Weights of a small image classifier: 3.0 epochs.
Rows from expert 2 of block 7, named by matrix and row number. Rows with one number belong to one neuron. Each number is 128 + 32 x the weight over its row's rms, rounded and kept within 0 to 255. All counts start at 0. Numbers have three digits each. After the name is the row's rms in percent of the matrix's.
# up: expert up (model.blocks.7.mlp.up, 16x192x192), inputs 96-191
# down: expert down (model.blocks.7.mlp.down, 16x192x192, transposed), outputs 96-191
up.40 102:137166133131134172115158108126095156073115099229149097100110219103161126107146139126131187063147111129125138057136114107155186143097061111145126111143150110134156095102111125097096174165125150143091125126082120102119122104128159111113139104140119163097124110140159106084136177109182167112
down.40 098:180093116014156168126149056119128127110085185083119180146082132180137148157121162080121121125151120121120127132119064163127112163117141109077142155136096076149135084105132169141194112070113134042117111126147142158173169132129131101123093156133091108091071145094086098053166110155093153093
up.41 086:159117067121118114083129140206142168135095189107162128144118156099117118087157096135163075163081091104183135168114170067145161148108105162181169101132162170131165065182182081143102101121129202128145123180146111075151129137145106116085144103175153120116145150223168143140143139122132160156
down.41 093:115113138158122141187131089104120094077162102152142173193140113134206084147096090088117195097155133147118098095171147133122153156108173136177059139084120148183140114108132133142110078150144188157120119119144110161126098132148081083217103132145134119157160145142132125146123126192128071153
up.42 103:148150109061107118145171151095192049131126154103104118130159121121165079098124126165127172125156164086108113149212150057158115139117125058122110107120137132108137147134174096197144106088124088172117125136201102113116081140127149114169123102138166152127146169135109095141099119084128110065
down.42 099:067143156137146165119168154164148116126088212151165129151170108069113156102163186086121091109089139163159110102096158091121083146117146170073151136093088092180130142133179139116125152136147115127128126164110131086113148122151051121123170106125212136129147101120121193112097124134163144113
up.43 102:133177055119138121172084137125117127124103142129138105093153091125048090129132117102103152142109143116128153129138196154162103109137202190122132097143178176158121129157165187105125125062116091120109106105120126111117102090069128130100084121145186089134152120137076116126136127181131080115
down.43 100:158122181166119136093160169137154130185128137137127191077114147069104116138086140169079106137128102136120062106138072150073128154168128145121115053094145162174142146081132146169074149153151145150101148111162099105152106144128127079177155136113128109095112125172177061126090147092119152112
up.44 114:116146153066085147167083111111109054112156152124095126159165162149109152129099117147098081200122150098133156130134137071157092127134148161155155180076122134173120189112193102125098043111172155101103060182128092123134138144136139122136145179172076145105107142141096137161106183148186154124
down.44 107:225153083149200126075117115131117195108092115141160116114137175128157145071098119104121143121123150136174054146138140127117116190106123125169090125134103140079159158152107100129128141209108152078132115164122079060145134116147107153160160165037124081166108117128139155078119159140109096156
up.45 090:111156177147146105129132154144174102146110088120120197155068188182130074163153173114124124170164141134066102140106168081138157095121105117105130144144191148153136158120141169162116150099106100152113190120114106144115170091142146154151101142104138170123112039091157121128146173084125147131
down.45 087:132151117094152145086105078121138126194125150092185174144116150195169145091159186129130168111132023116129112122110100128153117148129152137171130110136122108161063174156158158092093179066166130177146101112117130086105122112105121154137147104134128176125149148093100138117109129132054105135
up.46 113:105131087174149138151156138088125131144103153068117120095163129091064143113129121139093098068113167153181138180128139092144162149102086129158168196127104115171151154089082153173102168091167131136153142160118135151138155093113088134145168094119110143128105184151040136152175098156163101092
down.46 103:165149179117157107143141117157168141120121096118150138153105201081110182176153090104120139179153154130127152099139061198118163173134085103097163187165100184125124122127151100112168138108068152158174094101123162147118092135156176186132087145106107064098178128182148140103136138136103166167
up.47 111:100122081162085157126104088083172144168086078165076157145107104153142087119131103135112104113127148098095143127080116118203168148147215129173176134125168160132129138100114131102207060123099166154162090108191102110129172083118116141193078144171164119170160154131078096143096127133161080145
down.47 125:158102117135076104162131109121102139134086174169111096135083115112168145126129177139093154134153065109099191102084110140068085090141059126188076129114148123081174196133150123058098123111168166110133174095186119146170140104115143158155131127128122124051187142149129131152125171109164160124
up.48 083:128109111155162169149173133150075153147145151050156140150149073174148184116138144119111182146095141078139102145158111121172164147166113128068112146077126128126077112070112164103118175131131112084156121092116142098012099164127113096142139056134058081181099161084132133148108147115131107094
down.48 077:168160127121166145099149126113116124134045108121123142088159120148117129189120172181137114061094117128109142074148144138146093151096123136136148150087098113186100144169148144123139127116082118178089138164068132103122135113169188138119148146133055170088166142146112135156205175142146149126
up.49 098:111108093169156111155079130153101144160051139186145151085148109143144116121146076147103153114150137135124123162121129171150147150156175132132120157184128191180141122099072177136127131091067042096135118118185154143186169101144110099183161105109137089140167169153136090047150121141109103123
down.49 089:155134145090117091112119070091109089177148134129107103132126141161168115139136110148068141070220095149149116103142139152131096104103126109150147101132166081078168160134140176096164063137153139123113141076078167157115095156157179125146142146143128131109116128147108110203045184146157128093
up.50 092:109184136120162109174131163073106096093132131116164096129168094171102145081084110171155144087150111142147098140107204132148165107118140100069142071157093086101114141125176143123091178067090124097180150141126157117139128133134168115141167075099061159142123119156106181078127099132140137172
down.50 097:093119131111119155070169093174134088086172111137118107092058119191177061080156174149092181122143121168160157092099159187098080223161112093152104134186117096143120114098134124152195086147116155170106097150136167147138107143143158061140101139118148170110140094103142128150146107103141179105
up.51 107:131127113108148126070144124139152157168083083098155149101147152094112146159150154111169077163131166125139046144143116117098065178118109166137055134133145184118144085134132079134152047114069194067127112140060080127129151114106148132101168108123103126114209129145076109176113162087146137133
down.51 108:132177136157106159103106163135112091097137091135140189079140117154116162157147169158106135109210114099125108109107108146071153139158092117140131166117158168097139123135123090145144152121083160141127138095156144181219105148082134121112123040072082092199091182130105187127107122112145075106
up.52 089:165170091048169131110101115110107107143176112156112123119090137126154171184138113042158192139111153209161121108191085154141117131152138132155154134129089135175078116109125219138148138068161106095115149121143100150136173089095158142077099171139118155187166128117162147067158121139097101103
down.52 090:142104113143108098100144107112166150086145130153116112125134140094080113146099168138102107086063109115146194196127138135112166177123103144085149098130192124082123147207130129139115064097164100123145124091114175096074156106111141152126143177124171132082104106127107078143140103103144179137
up.53 109:091154139073112157132196076114137209145103130114077160114155139097177121109149134109130127100112152075129154065150115064124164114150098088175077102104127106161082099094148102092143126060151097131080134138138084128161103166118132074169138155096086191106166095170126137113086140071128181140
down.53 105:118177045129130137107129126188096154146146098070160209144071147130119147078144141142120092135138130103134129131085077143178095108135141145093124115165124094081106111130151151122122190143113104124182090065104129154061176086137095134125096118103170179156061130109129088141092127197160169110
up.54 094:112152098142101163144147075125086127154139123135130085108190119109116131114142098130141118140165086107111141091152101124168116166142092112091099166138098089188125124201084177051094091166107150130132088085166129074115116162173155154161078158099136116182197123122181163102168110079115127137
down.54 105:206093152127090171113154115119073148106100166103136107140133102147141148148138117119133108169125143105115076109150084138209183131136086116092131129141124132068110135102104087168169133133174113086153093114118088175071178121128167091075189180129122126138115122172153107088098189187071143137
up.55 109:115156123148143173162178099094155134141145176147117110116140199151036135150117173106115064121127172164115142136154108095076095117183128168141175151141115126074113099098079112100100155165182132107107157147163183139114065100129103096076131141128146185175191116074106125172115096169123126152
down.55 099:149127150092165150160096129173107074084150138156129066098107203097147128120142106177162136164178143175124113124178114119171091139138135125150092102158194155123090121129146137144129096108129108152138128175139111207160125109134156088108126106129110073154151159097104140117198094116095137140
up.56 094:123157118132162071096123169165193103125149161098148156113129104119125159158070124147124117145094202159137144134110199154142123184159202146090159156124110067115073132097216113139077158182131101132151100105141143118097121167160142079151098102125114157146150069123148078107197129126152129081
down.56 095:061116173121115147129205100147127143183135149135116060106099139180115148192133107118173152152181171104204085109116147171133142119127079126179115157121163096117099105079102118140096139107110133114168122138122069146122109129131168089106151117088112134086119113084101103152131134134129153054
up.57 079:169121128095136183166201144085135136055154149112135118105127125122105135093130094103062126101095113130160113135142152161088123137145178174073113155084096173082097105066097133093123131109128119126171080100132117100135165163146152119136116137129151204160113163154137177146121171141151140140
down.57 083:162130091111137098166140108114166162194146117097107125081125096105122127103139172107172079122117114118150149183137092188128095102138101117114101118177114075104104157159157116154089101150184152069132146107140115165148128078125150124166157163099124154147157159102092174185142137179120158146
up.58 105:177150098120086114114136159127096161125156160165110070117104117128134107123109175151170105109112115113130111123112186135150126106195102108068159102104103096073176153190105084115082200095156092123183098112164144132148187140112117158155146087101194133155118105108151126112191110139126124170
down.58 110:071144108110112127172164160182173131060162135198204132113120116106137149128145118153171100117076194125098127142153148132127129124084141184138127118092063072111133127068112068146129143176105147131095126100112110128094125108148141079140149109084124122095134125131154148109144123101105161124
up.59 095:106126160143120134134126182140104103105096104119138179053172162085157090159112078148149183161142096141164100078163103119072154150097131135149182132101122103099051191127128080068145145138108143096087188091095104062131091138075132091143161139165093171183112075177119156174129094141155128099
down.59 093:132138103133156124151200112128112141109130152076093083184112142111085095159078156045101188155104086181141119084142154183130138138140128095089098111165091158147130163052112113150160133161170117099133156139141104128089141110151096099083135106109143127105135104129124170091109153122097141051
up.60 087:169079112130179129075147129162123140163069163124067154111149074145120130126100066113126132148148132096164182105137159177115136090151139125044150097089141173149094152051132122115150143160132135067064152146144161103137195175069159115136146129163170148129163096134134107167137104092111106086
down.60 085:114116141116168105125167144076042122111152129106123141174142070097104129147155047105125134085168150181122122118130115145139121127129147210097194148183145168113119156156133117068090099110144135125159117152166095143111166069108065133138111168103123122194171101134122093112149108154135136141
up.61 078:126068183117123126115115116092153132184145124147130164095124085106126136143091119086154145099148114156115085168086052132100089201160191135123134105172133119127030175081165060111128068160103131140119146086122089119136101165168113121177168142169163159159096168113174159181137148130145170148
down.61 095:161146186142125145077152140118122144098062143136141121123076107122071173114109097181155136171166187095140105145179096165109142098128142113111124078098137134157117080115133129137175163051117174131170097096150111157175133156156121155100177121151085078120177136089098144129124096147098099084
up.62 129:073133162138130126108148190108097109113095158153115104147146114127148121147131094077166102169170088102099099110085119133143108120138169069084169121099098160116120107117110098103205086121083200119135157183136127123139185130117129094156148135134135117131147111196106135127144126129135084113
down.62 122:121121107154063113132149100090184118100084141107123126121146163156126135159121145118156147099061165182121143062134130168102112111134072169171070147120132139137189107144113085099102161136139115110170117140037077136159114105091108079141144113182137085171093158144120117105143148146112120131
up.63 094:133167168145185134073154147119140136136128159105137103120144118098032132133149134093141157140126155177214112101170143173108161128094173187160121203164125100134143144107134149191012192153122129104060152037135121141100089121142149058109155098110123142100138124117104116133141094132071131130
down.63 092:167119134092158152131141125167130160194118140133076128133169159070112108145117136137118168136150050124151125165137129108094124115105100084179191090133132158124056105140106145152133131105094131161097115169138128137130194082117113173173154115167092126200135136108144130145097148135136101110
up.64 103:165094127112159100140154173120114161091126150152110154131152090130158163145138099101097161136114130175092100148139173090070134043113152167117111103139109079128096150116150125175094145128074170180118132115141168095115095119161108103141188125053079132157156142178186154137134146146112133108
down.64 099:068163072118128102123113144133147081157144159146170072146092155125077105117117118165174128184141147125105142128095055112104155154100148164062097103150143209171127113185125145101121149072121131130113114138128094102128123156172125053168120084144150088133146169139139094135177090131130161146
up.65 098:110122104204168142114173164162150094074130134128105133160167132104143107142082110134129110184189084153143127104148127140190124139096094117068126209095135093123105142168140082140083074110157012095132151084116146061106178067189137170142136106118132116184152121123173152129079116137124089139
down.65 106:146128195152111125084154103160084138148162111153128085128108137136113183123128104087106160140168174141128103063151140160158142141160111106057080114086068105115169105094145088107139125150065184143122127190162150098099118108077169159118084186135150164109136091117138195163162162137083135149
up.66 108:132139116048162097092144147095069118095097102056162132180105109154097080126149125105184100133089116127149092143113143165141171216117125074092062156116096113107134109158140114078102154139181091142139126200142154139097097121125116185126103131137097166137153115109111175079100153136093143136
down.66 104:081070129142099084093133106123148111123153166117141114108165105155092152086169118157117112163117153151144176155198066109155150143156031100158115132119151108123102133119086104134070088158111170043109093168128177136128160148146115144130098127118164134114148144136074162108150152112061154179
up.67 099:134133207124131114056131145136149099186152126138129116113135107142121124184169112159064154220117150104112088132170086183132129122155111102137154125162162174121117094111162153084064129115065120091049045161114164098141091142126104013099146105122129136158140124158103093172163143096153135137
down.67 101:117071072108199122126064158157090136121169086115120094117174178162092133084196161110153108125131149141179084124095096089084166142133158152175145098111178165136133133144144066142193144114188176200149175097065073121111114119136140146154148155116152179136123176092184131129099068107148140123
up.68 099:090154194131112175150105133144124130144097104071089113105118101147057088117157159060155113064123153080122196114127176140146126094104099100064108137165131134141155135141134114170109122128121102096113146091147095143164110131138104139111091136181101127136094150106199081212119170109056117113
down.68 106:113098102129190149116105176175084151129117132114128153159172150182134207181162147164119089136125101162129166104125103153101189129149092142109130208051094135160112089129137111120116135138116149119181118138141161133114125104096194103085147122162115129137197107069177119102146111167108120157
up.69 093:160143123148128129120068105180141145139136087123102111145146103112098093145179098160112134098117169176148129174122105098118138141132080172165097145092172140116118166139152118077129093158131107107162079118143109114056111104147118143157124170123098136130183089147094092113116156112149181115
down.69 094:151106085205124101171183168161128160134129157149103174133076151133117132105072118154155148113176181087111122097057118147124147140160070113087129139089122183116150126145139171106132093111101152166134172080192137202140135143151124140144122133139093122129164115139109173119143136119055077072
up.70 111:146146116167104124095167147116121114114118101084112143129109103150142104087074116084142046150108114144121126066152159133112182147127136103068097104108129042167101098148107114168113093111160149166130152154172117084110164152098179131056130100115127087184133165134147139090109127132135076169
down.70 116:114133166114193155147139167193164169071118098243148116120099098119100132139124080073114167157117117164095123172155207119134139116130198088125120142117121103113164142136132133113123150148125150119096139127133142137170147144081109124131102104108102159105161105160146186163182123137139171114
up.71 108:141087118120139101139190124120117075110118109151177188131120135137080097179171175148119124138140132125147115132169138169080207115157106138063171101107151167109064054158124153082131118120152143145117162133184147092166150147078116154120118101137147135157137102158143144118153087083158133061
down.71 101:107147131127134111115072116173139143139163136124126070154131135095159138104135085031118128205069119187045127096109073126096120139108156125180132109101158166099145165123098084128170092136137118104097129106123111173143145081149095094159095139146205114185155175132139113181171139151118121158
up.72 086:126127101148114169099120097081077102175124144101121043079187114049154145165091176082157146120154151145098123165130148104140161188138073187103143122146117090145152128090165179132089134106102150124151094116099153133123085099105065114097193136131096152138142143055184120109119121142099099110
down.72 097:172130163129107106163146154135154116181180178119104107132109097119159127082124136135129145164132126101149166075157106175132151126144093150157187127142159103139141160126112096136173150087151094184118148122119161144117118130101141066127132125183105128179088157153074104159208084146125136143